python train.py --model="image classifier" --crop_scale_min=1 --translate=0.12 --targets=["setting", "palette"] --num_classes=[15, 7] --learning_rate=0.0022 --beta2=0.999 --warmup_steps=370
Rows from block 13 of a small image classifier, named by matrix and row number. Rows with one number belong to one neuron. Each number is 500 + 50 x the weight over its row's rms, rounded and kept within 0 to 999. All counts start at 0. Numbers have three digits each.
After each neuron's rows are labels from the 100 images, of 14976, where the neuron reaches its largest size: "strongest on" is what is common among them. Only what is clearly more common there than usual is listed. The data: reaction-diffusion patterns (Gray-Scott).
# u: gMLP up (value half) (model.blocks.13.mixer.u.weight, 288x192), inputs 48-95
# v: gMLP up (gate half) (model.blocks.13.mixer.v.weight, 288x192), inputs 48-95
# out: gMLP down (model.blocks.13.mixer.out.weight, 192x288, transposed), outputs 48-95

u.134:590464566516354513547409504547371586466498437553458512467449509478559493475381483499463539517482475469516613439556567466464447490532572554493519
v.134:547498469509479568531436542555479470533411427469460543479432582521485501444413444534514473563431512471476545414492573448496503457427519572575500
out.134:463542520569578239583580462450524506556583468468525477537552502493459465489499542435481489513512479497406509548416461548474478490525411440489515
strongest on: feed 0.03 kill 0.062; cool

u.269:489572513600436566466467526514515469487472413546524467564551586555556446487411514497435476466559449529448415473533562506412473434553539567429520
v.269:566460475517448436503528516544436457525548483489466428507540485378481532428510584564496564457476490484489520512468589584464526591448468481543529
out.269:535505532493572469552614479486420528410578470355484481506489562479464489363533543499555515591490556512386529436462549540462451471485441474538489
strongest on: feed 0.018 kill 0.051; cool

u.209:452523552540524531457558552541467481487538422505460473488443559509519551418435549524565566566449502473441494488570570530418566528506514349456502
v.209:513452538544491499458565544555445439491568404507456492529469557477503602454394530594561551558436528489504478515541523543439594519465484379477522
out.209:511454485500532521468530555579492421474523469442472536512458552550550529422502499559543507595439516447539514487477539522497575456454477425491514
strongest on: pastel; feed 0.058 kill 0.065

u.128:402539509509550547494467491477527569463542498498555481470546484446464502560531519546484503509524458514426446472487472463508432468559552515497475
v.128:532375497588550479557441477567444516541586470465490498524497475424550509520413511501506523477475510526617663539516593605479524538420475495521469
out.128:493516471491541298532538453513490530496499452513452516475508535517485483435500430419485500475507469549456554510417545506480480469491414484500483
strongest on: feed 0.037 kill 0.06

u.268:402430501505565528513568512514548395525500497440437533508451545452532509486599556556441528426480446599501498493439548496559615604473513431544521
v.268:524513496531421513510537510555519496509548435521478495482510497480478515446443487501553496463504475453432570474526513596491476540476510480548522
out.268:486550526447495634452584564538474453463527466450456446455470554518521528445489511384560462517453524487513489566542464456522456452447547512469483
strongest on: feed 0.03 kill 0.062; pastel

u.223:493600516419484525490503498584492468443526461552518526452522572623447507457433424464556564482464516421507528554535580514438503431512568530484532
v.223:445469549484493559504453486498393569601481459449552583444479555527486567518402481519500498497475508516616461508546522471407498478400557529529452
out.223:537452593471472362492610517499470486523538589511539489536501454488655518553534555463424427502548452503482503512506462551519584527495380479458488
strongest on: feed 0.014 kill 0.047; stretched

u.73:424581484503582601477545474486557501421587495437455522436433477544470491492514434557583467508460461558455601465566549535497483532505518455565467
v.73:419357520454484499498391494471496542555431446529502506501444423540575519555464462513510494424566511496581521612526512492520531532510511553461460
out.73:475489461539498497510455543507511527638421422617467454572492493588579462521458394405438505473557425530554591560508529466455605418568508489478529
strongest on: stretched; feed 0.037 kill 0.06

u.151:574497562495425606480471459566445435396449473503470494463494570536509519423468508534468527489517552504493514477534432539505519437594542462388510
v.151:591414462533394537559503465582459468615539527607387508463486472341518547469518509561442589508504382455450511437511601487519559534478453522561515
out.151:462465496435496547461546463495494416545462506445463428501560462541555556405551527576471545530494540438391416434459495413544584570464493533554475
strongest on: embossed; dark; feed 0.018 kill 0.051

u.131:487438519493489541570508514513457508478561474440384494507455530478566502503538561468554553526548472423556614559493533564469492543460544511565414
v.131:531486483438484513528436465431467472516387504596511562434439507510525546488490414573426511521397476523537523465435555383541549435467432565585517
out.131:570474500508538386578526456469429615440505512488576597449548502427409488475494522471470522477489552511384513506483421541505412411560416434487547
strongest on: vivid; feed 0.039 kill 0.058

u.265:580590564500494523480604459550534504473640557488509546471500585411456528444541483427498544494514591478459450457522475535520460519518490481459559
v.265:534471452571546469526485562518539545531461501563540491530553460534522456439600549480462448469499444501441478481496502526507537352585455464535535
out.265:484457546419534530407527490509527411450499434340476446473490558576565512553531525545639470530457495466521482460521497495522452574421546541492398
strongest on: feed 0.022 kill 0.051

u.171:429483516582543542478557539499500491524487393515474517466493480494511483437440525506481496555477395396432593481650572522434477476494552415459515
v.171:577489493519437558602591545570502492507515489518479522501492500485568470483516509569446500525454414410509513475550453488469408473503566488507564
out.171:499467472558481445548555613513488436525470450532414470548549455523560481425537579520428466589552450439447536507501571525471536474477409407487593
strongest on: vivid

u.19:510495477459570530453478461525551477455619501427411456491456564514537511470521601488506456525492450528540629540609600569515471523466523526495502
v.19:497454497482487465471474459538515461537526496507508447607502487574578524545446514508466484499493492552608504631493535515526568583459487588486473
out.19:505485460533500371477459490480564479606439542606507456579531428547544461534475491449385510522570425511502541547477515482475547444566422482474590
strongest on: feed 0.037 kill 0.06; warm

u.156:507540570487532537388530423465529523513587495477431458518524508515491573435508489486554529487542511370436473415506545426532548535478564535492413
v.156:557434538469541506388458452520487572535559483483455474511508479502506575437530477530530494456488575386523463437461552413527524492424540579538374
out.156:478469567476540466447469415479525561484588521481546450535583480485439563468514490549558492462528571332485392447448464490531502541453544571515402
strongest on: dark

u.18:435563482435524527525583493383509532473450555530455574465452556496446501408604488471468428590490391474414518513488425483444504429485469419574535
v.18:597536466551487516624535539431412574527483523552439567463478526453489460465519471448429516553509426479489550481503456485459569434495456465549536
out.18:442499589496480453438566433507429513427562349540460445459492515441518535461452491541568518493537484470530563478595556518471421483449511471422465
strongest on: feed 0.022 kill 0.051; warm

u.281:554536523547498586520491558428465525495555410458510539514514497453519458576447567523491473559518422526481459456655456493486479517646645456446514
v.281:572509600433492572492584495530424557450556584471504522374500540480482442515571411458559469501488530458542458453542449497537459506420487520473441
out.281:517470454556506473595492453515486498444550465521482467520555387402444549438440557604471624460486562497378463474466533500527514589555590467512547
strongest on: feed 0.078 kill 0.061

u.135:634473479459383486527480537463426487445482491574428504433505444511545547465485494554444525532437498487516508483531621435517524535510507461510474
v.135:524441523489404588510451529546455476473491462473506557441454523473496474397438493567553448482415514481464508381491523523495522455437534544581515
out.135:488566475689571422535490540501550489543538501431482477563590505465504455503485549393571455500539484516444466494463484545525444550502461497474499
strongest on: feed 0.03 kill 0.062

u.266:417542602606497566571507490477496546543445464405544510523488514490493470568463529513556455544542498520451505462540439500424446537537552509467510
v.266:524437577541505490539476488496477569590571492440537535491480494424505509536338459519530513477473471494582507475569494483477498559467530529456446
out.266:475548429472553569577544451474522472465502469485394483449470503457436467448507463484596601520478467531424532512486548439538461581500547488461509
strongest on: feed 0.078 kill 0.061; dark; earthy

u.245:512540495547429505519403460639449541530517449444499556515464554462472483509453441483530558468496452451513615530517516527399449497499564567532542
v.245:516465510554434605507456530541455592523522447447451541494439563472504432463483530470500470564487409472517520385574504473433430400581567496539535
out.245:548493495481570239528572521487529493408538506519551450489564427565530451459517538476523516482519503523431480487410504542521579450535374462479537
strongest on: embossed; feed 0.03 kill 0.062

u.17:454508527457523518443331460494503565501508507532574506482459513453452494573502418455563477406472528601537416473496464501537488509532522608519429
v.17:530457470524484451533574535526490423543458485470441403548592475540537523431468622562422512570527498459455529475509561545494486515427441439490591
out.17:554505477547452495532598528566513438510517468493428493522543528543580490438485549538425487572498440414458563485548544524448472467479489416472579
strongest on: warm; cool

u.137:565537509452488606496519521487484474455592534374442484485427586428583474507516528524566468569458445486520501461572516461529439489466588513441404
v.137:398496615546533547443474537484431505499524431438601530530504552532515500522506495534534408476502538517418504483575459586430499489482570524543483
out.137:506539480489506522542549492501438467476440452567450445426546480515392504393538425507571583518530523486453495541457456489430502507467454445505529
strongest on: feed 0.078 kill 0.061; pastel

u.248:552441545392553504458425527465398556542443475479566494483530523541432538532538488485569460457535617553600484581557428564459504416441484586481469
v.248:564431454470507515517469498561540411481514530485467524569439516427593508508535561530491452536400503492501542485476532510598462451553510516517498
out.248:503495525484558374473503501525481493546465380489524447498547548607457520410521491473559480471494646490504542617417497562380529385491429525537502
strongest on: feed 0.078 kill 0.061; stretched

u.262:395533515406496489456467537433490535421624518473528495375454500461520482556561529539526459475424464477448513434482544481497407474448550527446533
v.262:499444538565501466554422484511479563554588505458555504510514489433497503492429513480480547448510625536515498529497570569493544536476471551494470
out.262:574499524508454395522554485600450471456529426566432495528613532591561478456448445515464477429545487448504562482490559537472486431477465496480507
strongest on: feed 0.037 kill 0.06; cool

u.93:632491533446452613525613475569450466503409512458518547433475525505525469519457517498518505527422524470506528465530413481451548469515502496522502
v.93:508440455509434493526480512524477475549489507517474560430537420462478487460501559511487517467472457510429524556513483534505533459464456452563589
out.93:482534529531462616478567513464492364547526517479540532452442524529591528505469498516611530513418535491471489487513495473526617480497438434543562
strongest on: earthy; feed 0.022 kill 0.051

u.31:451554489480514491517501454501474523420549544502484529452515532486449484447532438526499520486503425493395544426528502549489418464513483440443509
v.31:536489553451478529475553463477502543466471506551484503472460471462522566557458472529488606547523522512494477564491496409556545654517496522436449
out.31:473490508562472490541443515556534499549486497570476456616545427592543442558447461469452465442613438451546568553546541524459527471574556507462521
strongest on: feed 0.054 kill 0.062

u.222:485515547424398494476606474491488488576433529521414449532446483524485474490518523471512454584546416523621636589476491453462503550471472537464547
v.222:538484521533421525489466541486509434487429497467468436515463456574538541501501505583555499487470519438487544434485645470542510570441509610592476
out.222:529419463465504478569505490508426598493412526442486572440532452487503526490458503539468557475446496450485537462482438496510516540492545411549557
strongest on: feed 0.062 kill 0.061; cool

u.194:621542488457482512547481477524474535421569484452582517446458518479558525517489547527575526554420633576473509548485506533488481480550545474496478
v.194:418473547473499571469460520592430558564453454490473511458471503585507465455508488450540433437543503421534484535578501517419473443499598492544495
out.194:478525525578431498515542487460402482638497460544451497566511539530528493421545456497411436507546366470518487466494462503479493468445476544519488
strongest on: warm

u.221:508541524499512537468492552564458548447546404444496496505428577528460475456458501483626556545453515531530501495547518515420528478543539418488487
v.221:540519514541529519461462561560450593487575401463519599536420571472448427462397465469588526504455564524558470475537522530448531474583536453550508
out.221:503509533498544580457489539554435509443604478441570545510443590507476500462474495513645554526430554547552472501502516549474535479526550423490535
strongest on: pastel

u.205:542536496447428609484473476507563570480471516435423544546416561541486505533479485417569483520521617491628551533472500439490457471458559583498487
v.205:450377470477448508432385528583426475552446498492466566532436525437474465454493511569486477522418411564486551463477555500515528453561492544503500
out.205:471439557498559284489522488487481509476493468511494429514628510605488511515508550536492484492514448442421502474471456513471493428556413440506497
strongest on: feed 0.062 kill 0.061; grey

u.8:491387481457404544451419511480532501493494522483564524437466526522535503459510536576483460508472434554514438521520475480546523437524482432494420
v.8:466506477457479479555470482494437531574563527488435519479434483434455475434461512454520507509456528517582597504466561472455519476419474472555474
out.8:481551457532537581507462518560508488512458546524423469453464461505528415498511429435542561516527516563452542497477536507558596587532482520440534
strongest on: feed 0.054 kill 0.062; warm

u.71:537521470515484461552513514629481489562456500426459471517520516483422448465479474493491508486459420540597493544452533492481487509548491572493518
v.71:546601619570521505532608504536427543534521493494563475583552494546428482484420520468493460406553547555505501499662491549390502516534541448435592
out.71:392509494492524419429551425477606419515562464549419472480443561588580519478514461497475493548479444449421545560393620488540501452477419495519458
strongest on: feed 0.078 kill 0.061; feed 0.018 kill 0.051

u.247:574554416500447532459459468492470451438486484538512533531428566514443486441494525448513582484513547477544500458501584579457506471569575545467501
v.247:533476522482388553471431521539451552527495466482483524462480508501402466457453496502478529511512429473408483378534502492429463513582528540503558
out.247:469440561526537253560562477505473514534524493526586475473610403545601476480489513468448452462528488498517551506430530508518563497517353471465485
strongest on: stretched; feed 0.03 kill 0.062

u.55:600474527446542646541507484485439556419508523479441543439423509432503470490540468507576471548447433440562568471620466455507408423478609495481429
v.55:489552578504596534498510517415408558453579463464553532470506537500491481539444448483539475533500452527515582457634459536418450476529529452462493
out.55:480607474495446561541539447522484432485463474563424407448533495543397489392489398531568570481522483455468493438482527473426454505478530506506546
strongest on: feed 0.078 kill 0.061; pastel

u.157:443498504428469567434557428505506507376482486478441498550470625476524532549453431554514475450482496631522497498521521552484506469504451549513470
v.157:500512560523482509503531489535437519518576464499439441459496503527437425414450540506508524494515503495481503436515534535447481499546493497529542
out.157:503497471552476333499533530482394489536472499457515486493537424567573432552548465477444470477464494561536582511435522488580595506457372484502495
strongest on: stretched

u.20:480531513538447538511491558419488575557377374571469507557430498566532437534471430459422437558542392499488568501508484419451519485558500456490519
v.20:527421509597458494551418519485433571574493377533474459505504438505569490574416504490478532476560540536592546598577534498479569596494515489440500
out.20:465575499457475661493589483410511540543548583487500581445499538439410469485537494459521563559522472503479451581533432482531456558476538487450522
strongest on: feed 0.026 kill 0.055

u.185:500440496429567609489502494456509479410461440482482532476482531560544464499546516599523440563517444497541570535573430479469442410526579546506432
v.185:478390503420568537513483439464473505443420495569506528504461457497482565453528541618455531506454542525511508529498408451531522468549542523591552
out.185:492522568510434431528547513532461495565456509560453421590560416610513488502489512471452494487598553500542515554545525500424640539509471481467604
strongest on: stretched; feed 0.054 kill 0.062; warm

u.271:502546553477419565503518565475493508470429449571458488499427498510501521495508507503483457565471564478548489563503525439525569552443509536531434
v.271:561482405452586468482447448574540478450565511551568550497524533525498490456462444499479478424467556509514485510475475571497463390510494492484532
out.271:470483567509538501444513490451510479493567318473467484483503547492487572538535607522546539560498588493477471595554508475497511517529531491462403
strongest on: feed 0.018 kill 0.051; pastel

u.0:510516458514459508503435651530491464497446477532538552462430547458537377568496482481471428512460462633540557475520505524499476479514465505499550
v.0:470469565485547478451554441447519494518593516501482480528508480488457668469539515534512532491532562409490402486488502458517564567366492540551429
out.0:487459560474561504464534376471496556497548526456500495506535502490477621473542517531474523476493508372491467473512483497535498518439578533528398
strongest on: feed 0.062 kill 0.061; cool

u.114:575478545558602449472423519466504473412497460578489487495411477460542591485595415465404400511399515395456523560535403441462437518470508427481478
v.114:475505538483530573471456519505458588473571442432490539489426586532484422447456529451516454555490496509569572414556549472433446425580591505533519
out.114:496548476410426480595440603462539502571480509499518458554544526471470492495477441506464596544549501627469462457482538483526526535468516544439527
strongest on: feed 0.03 kill 0.062

u.2:553425462516549505537423510443465529514471477538545667493451547439537537490488439456448479500469504502535566535464501443513494361498487471528445
v.2:507440469597555521507464507505538533570540444492529543499443557529554524541414475443490519439496499506516506528542488554475527441468513471489477
out.2:539577431460545588505589417487524439513514563467519599497505590475425520459496520475484509497429481465505522500457407514487395423456545468531572
strongest on: feed 0.026 kill 0.055

u.58:670460453504519662485607443551488502417585494538521579490529489524528503483526551549419481476520560559579493538493470523510585423541503463524526
v.58:502586591516549542450510470516475555511583480491509539424464605531397509442382474431551498521490551481498521530582530530449438461553519482512494
out.58:404552549478421537488476516454474400657435505479483496480515468550549529421510446449503492543505441506494485472506480456575558536506425490442496
strongest on: pastel

u.89:497510626376525570419498515442420582496512509450570532488529590554459481490563435429622449491548550511529509580626476546445485440497546540480458
v.89:607507454484506565537472505547522449510475480491418491518410554520598463521499463469499407555450453476567634431509513480582489429532542529516492
out.89:456559472509586466536523415524528460568464446507546458499481526523412547404483487471533531467442631513566544575406505500418483410510520504550531
strongest on: feed 0.078 kill 0.061; pastel

u.163:400554491464588515466491486540441536446542536434485522520480574531432490444476471476547376509426455498554553476543579525476446393559536530503481
v.163:419393530516434508543395546568400541581438468514470481498461465561564500494501448484481469410548497489563594578536520575453533486425513517499441
out.163:485430525549491352489446559520496515512450431570450404537518445601591477552468480466455511455564459544505541512454551462501600498533418489478483
strongest on: feed 0.026 kill 0.055; grey

u.113:536480505398483569487551499570436519423468512416440529445516507568430514452516474507567486490482506424621511549548436462447443490457624552509455
v.113:496446523526555503571473534485420556475510455477583541474519487501462499530349471563489568453496610534586525512601525570472523517476522462459511
out.113:442530474500417436517543443508553470562496558605391439501553379513443476431481415516505591511574410490394511463418559436516557604524452511455559
strongest on: stretched; feed 0.014 kill 0.047

u.172:462541472560500500527503513571576415583444513454484440583464537562522446537493535431459450527492456508432477476479492495466528526541492507574523
v.172:578406482597503483524447547534492538539548448520496483481465520457562536525440503487463570370467551571519493547542594510523543555504481542478539
out.172:530435472475582534544470479411545525475489561446584544496470510373414549495530624550490550550413518508479493550478435509560425453519517466504557
strongest on: feed 0.026 kill 0.055; feed 0.03 kill 0.057; warm

u.52:553457461619538504512445524504545541545523447567501526570479489530543510504404410435461551472538498506505511542494590464513524458507499522498508
v.52:422488556415524504426554436475500526470547556486535539409435494462424538519486538542522546560383458494510469378479471417524436536542530455464538
out.52:524561511568504530497521536537493461541512393478433455535479560552559468477506435423505460570544445495439521433409557527421508424498407519539472
strongest on: feed 0.054 kill 0.062; pastel

u.21:476472529495526444485576505518477460531518454521482469538421491448536527533457555558418436508385459623565637529515579463500529547421455505508501
v.21:607535478463460598523465510460480480490461474577474568377479513514454555481473432540488542458446474462486469461541531405557514438522506535528498
out.21:533450391546543329529492529576595464538427553449477526516570444543534455542485512512486495471443443459450536476394473536597521560501494487562531
strongest on: feed 0.062 kill 0.061; grey

u.83:520500548531481502562453511614444553513524471472497516494574451531403485490491470475522448444492597425589626589538486565497479459490562571514487
v.83:456534545434532530523548503435393511528527475445523558459474594520444557460423499492469529519492575568525483510539479508392535462405509457512513
out.83:532486450582501282569543550505530533452535510488484526547535455449548481459445601526476540546471438538391487436416536499565494533494419452476553
strongest on: feed 0.014 kill 0.047; stretched

u.142:433460528609496500492377537498507508494437467497509465529507481582557479484457492451514440497512487511437613508495494561458545435542477478510509
v.142:461470565434436478522527498412388544513534482475546575452473516431414560463454499548495498523443524533533505512545468509450512508447486475506546
out.142:527499562501489544508543561450371540412551493433500548439418561400533519428534553558540474565486488537499518411517532477470440483433441474503502
strongest on: pastel; feed 0.054 kill 0.062

u.143:416612504532579504500513565537434478444460557549460572415544461540466503426462477464514578528445578503490558609483541505475584576511544529487520
v.143:498518569525438617445436496548464583495522493469534573423450566497414458472466485482526480512481472472519493500565533505415448395608575522554521
out.143:521476487519437421456541535459440420608465456465563452454536470427613464542558512543455489451497409548416547542477513463536576467482454539472553
strongest on: pastel; feed 0.022 kill 0.051

u.74:417549588580478589407573502430520540485519421533466503481497520490506488451565577487527473552511429411437450510531509422515463433546534466518520
v.74:473428525456391504493509519463466498521468524532521549471457471405515588447524533550455499477424489516430469555458538464514502505428483543544502
out.74:477438558362540502526578480429440588514494669489494510500454494504435544396514432525563544494488512482448514489450510507484516510437444482523503
strongest on: feed 0.039 kill 0.058; warm; grey

u.210:445667501513545605486541515464446514435456510510480467471476548541419468422496486510560371512493487511466461465561501521409469449483531548587517
v.210:397392495492475474465387508532431509570433514551455520524451448539502514486501442482475465462516450488602583574484546517467532426479474569501472
out.210:401460492535537442417423485500547522571483344554427433514522478573567477604442441489514529516590404552503506490551548462542536522541486480417451
strongest on: stretched; feed 0.022 kill 0.051; cool

u.154:558468447440573562535490522398483555479544474496570571462408579458491470444562519437490411495438441506497598560570406607461467371462515458567506
v.154:611460512543449549625492534424404590537497472511478536446495536461493496488517478458458539467543501517480504469578449526462545467470493474506517
out.154:505609471438473582470550446493516440508505512511447502505574541453438402467520473473562498561546408521511469509539439495505454493488545534412514
strongest on: warm; feed 0.026 kill 0.055

u.199:505501438540415500489559550497507540598507536568434541459492456407520481480532471509417484504510340524424445383494504425526543516439433476538538
v.199:503489508563489467531468478601528427507512459446489422549556427608523446540438471545581488427553518518542519514497545567500474602520514582492529
out.199:544408535479519465569517566400427569491388515463538532511417505459498552467544570519435495550452490490476519459436472428484562479462417445587532
strongest on: feed 0.018 kill 0.051; warm; feed 0.046 kill 0.063

u.229:488553525526588637478479477530542478472569477409490503480457565523514489551414457537577542570460522423472472478577520496512445506472565472457444
v.229:526491515508507505447524492553501488512607471449512527523453561460472566460432513487559461467464537546524562517569552603501501553481558517563535
out.229:475446531515469516512569541406411505469471427503491499474530464417505523418544528559505534506522482564352528512608517537469590549520490448436563
strongest on: pastel; feed 0.046 kill 0.063; feed 0.078 kill 0.061

u.198:520532492428518621541501419464434421468499503491553491474467568495545435464552556470431505470499497630435500514509543511501503496566510551563547
v.198:537509527447476559558412472504414462520473505497569462532498523523553425488571500438454443443478503560457516595483472502514477466612515628568525
out.198:501515478444476574537478417463415362479514576516544479488509495457515440464550528489437503515502555619426491507502504499573520521546476577539571
strongest on: warm

u.164:570468522469397630469567470467596391453561520480563555502467582536519487445455483533460455442504523629633490475516363488461588508560556488500538
v.164:434528561461482579450510505555479579569505450510481473445461498603493463469522488430575437481531489383523519521585501498413445453467612472527496
out.164:447553501504497495549506494511447459599453510509484446444512479550554559429510495476530537564491521520480555506518571518533640514456346505469488
strongest on: warm; feed 0.03 kill 0.062

u.119:462431522504427458481485470504420508490568501563468485489478475467563545523485511576457480516444464555584528540477625448520551550482478518429466
v.119:575589496525486566528472492466508476499481470559472552409484590544461531424427414501491547507444489477453509436520538392560500427491517541484502
out.119:531465459538551300526480470554578509527535589464584511538615451524482466533477491470537513429489485477393524484420455592529495510543470484507534
strongest on: feed 0.054 kill 0.062

u.51:564585481427425622520516518467539536408534482413454531448463504577512498472462557534516538543488537529431488511443439541534573460534486477455504
v.51:429500549472478575498476498583443558576485466497461505450466504603482475460523481438549431439557505403527489538601511512400437456452606493577496
out.51:492547544545448582513499511523408482588469458501479474479388529476539549510515509489465475493518516537571528492467511445465563454435420496544450
strongest on: pastel; cool; feed 0.026 kill 0.055

u.193:588571497469447599556579493536452541480472495499450514461513537536374473428456413514537487472450480427588541493544451492437414440549611562498512
v.193:499542498456539528499466494505448523477445397538479520438527503589394512474438391541581470451498507503540531488565457512422461423552560460488523
out.193:515550443532441443495533493531546515635518513534429527548498483494539457461524393448403432589539356543523543461389538455534558483532395543493482
strongest on: stretched; feed 0.018 kill 0.051; grey

u.183:551524535463469537515512468624489471503468497526509448475565467517389463472518446463469456502495550514581495534538503548443492479492553587482496
v.183:474419527440534495516411543514378535540425433445528536470534508583497547527489453520507531451499579542593462555524466516480552493459525564542446
out.183:470492481576410352556503497520536509530515552579470517571489464513635483504454460439357466521545432457425579494436535492515517489489422454483549
strongest on: feed 0.014 kill 0.047; stretched

u.116:460449486452520517520524511515480550547477482441409477548453518502516585455485559445524544521509546449602586615496544447497480552446536511537463
v.116:539424478538411494460413531579466462609404490542434567501470476413476499499467492613446473545427361470528472403476582447540551466486438585553532
out.116:524426545459535361453536459513449578426485475508506481465590491577478501482515476500506469420529441460413550447477490510480453402513430486484498
strongest on: dark; earthy

u.138:604490473548563524567455470500517495516530478441501579497435585486520544473463460473471544509445562463519565527497532533494477401461504459556485
v.138:517461456572576487527464540535471496557456424509446494546466564552545519473453484450466507482495479556547549535473565549474527439445485492526479
out.138:510464488438568550535547434426535465477463624432567544507501550433391531459537592541480511515406491455451504496477442499527419452469552471537556
strongest on: feed 0.026 kill 0.055

u.201:531468530694484519573448498558481541521477419554425511542511458536509486542502443476445477513548484448551625499529520509508499501487518600517491
v.201:428483499555466571488449514556410533563432429533408470534477507574576475463472443486474496527578475424565572530547566499439503467445555539559468
out.201:448507433460506589463554518482579481527483570574525542522560465524540445549515525518490528465503434493469486606573494518519579543489578468475570
strongest on: feed 0.026 kill 0.055

u.46:452486466556560540556488502523568460589424498389514504527407585498561489529519479548498473529387406514508491466456486517487480504422511577608469
v.46:478407492488485424592447542491380526512509517543528494502536407418506533486470541536470582473493606512572532578472530536503576516478445463509493
out.46:469531533477570291489513453457544519538560472425525399575572540466380493498517560428590503554559520540469472565437471565439452497556456504450489
strongest on: earthy

u.200:534552475393545534526549456447471465463471468507549515468500598480498390474556505484410393506430441653474481548501469528523471493517487549517496
v.200:578502451457474511566516525504458472514443495496535518542512552485542408477573471498399403490436460582464550565474475565538467481533475573534518
out.200:572470418494500498574420480495424482496432522497560494498520467434503432499546492512366462514451518670524520526440510492604506522558462588525506
strongest on: warm; feed 0.078 kill 0.061

u.273:485560501591515558457579503534515517473545504489509448512546445514566488527536549592469415389494418474570433488439547480528516512553526528551501
v.273:442539500532478545480423509472431500518441457451448516500460550538402461426420453510488512516467469542455573440512547515443496449542519491495521
out.273:484463483440549513520420484438513472483448556520438498501461524538483461455511465337475567595508523524417541573475434508517557630535422435464482
strongest on: feed 0.03 kill 0.062

u.14:507517560490423628542542505463379501495403475550442461449453460556453508473446479565509520540479505428483560511566564427470520508478548525502482
v.14:441461543449455451460533542444497491527448498541449493555463451407449547497555539495506444514453529550540513612482525412554599554493463566523448
out.14:551507467458388531531516497598486574539486604511517547508529471488424498432494417485468479466515435492485526470495447549484509472546530501485588
strongest on: feed 0.039 kill 0.058; earthy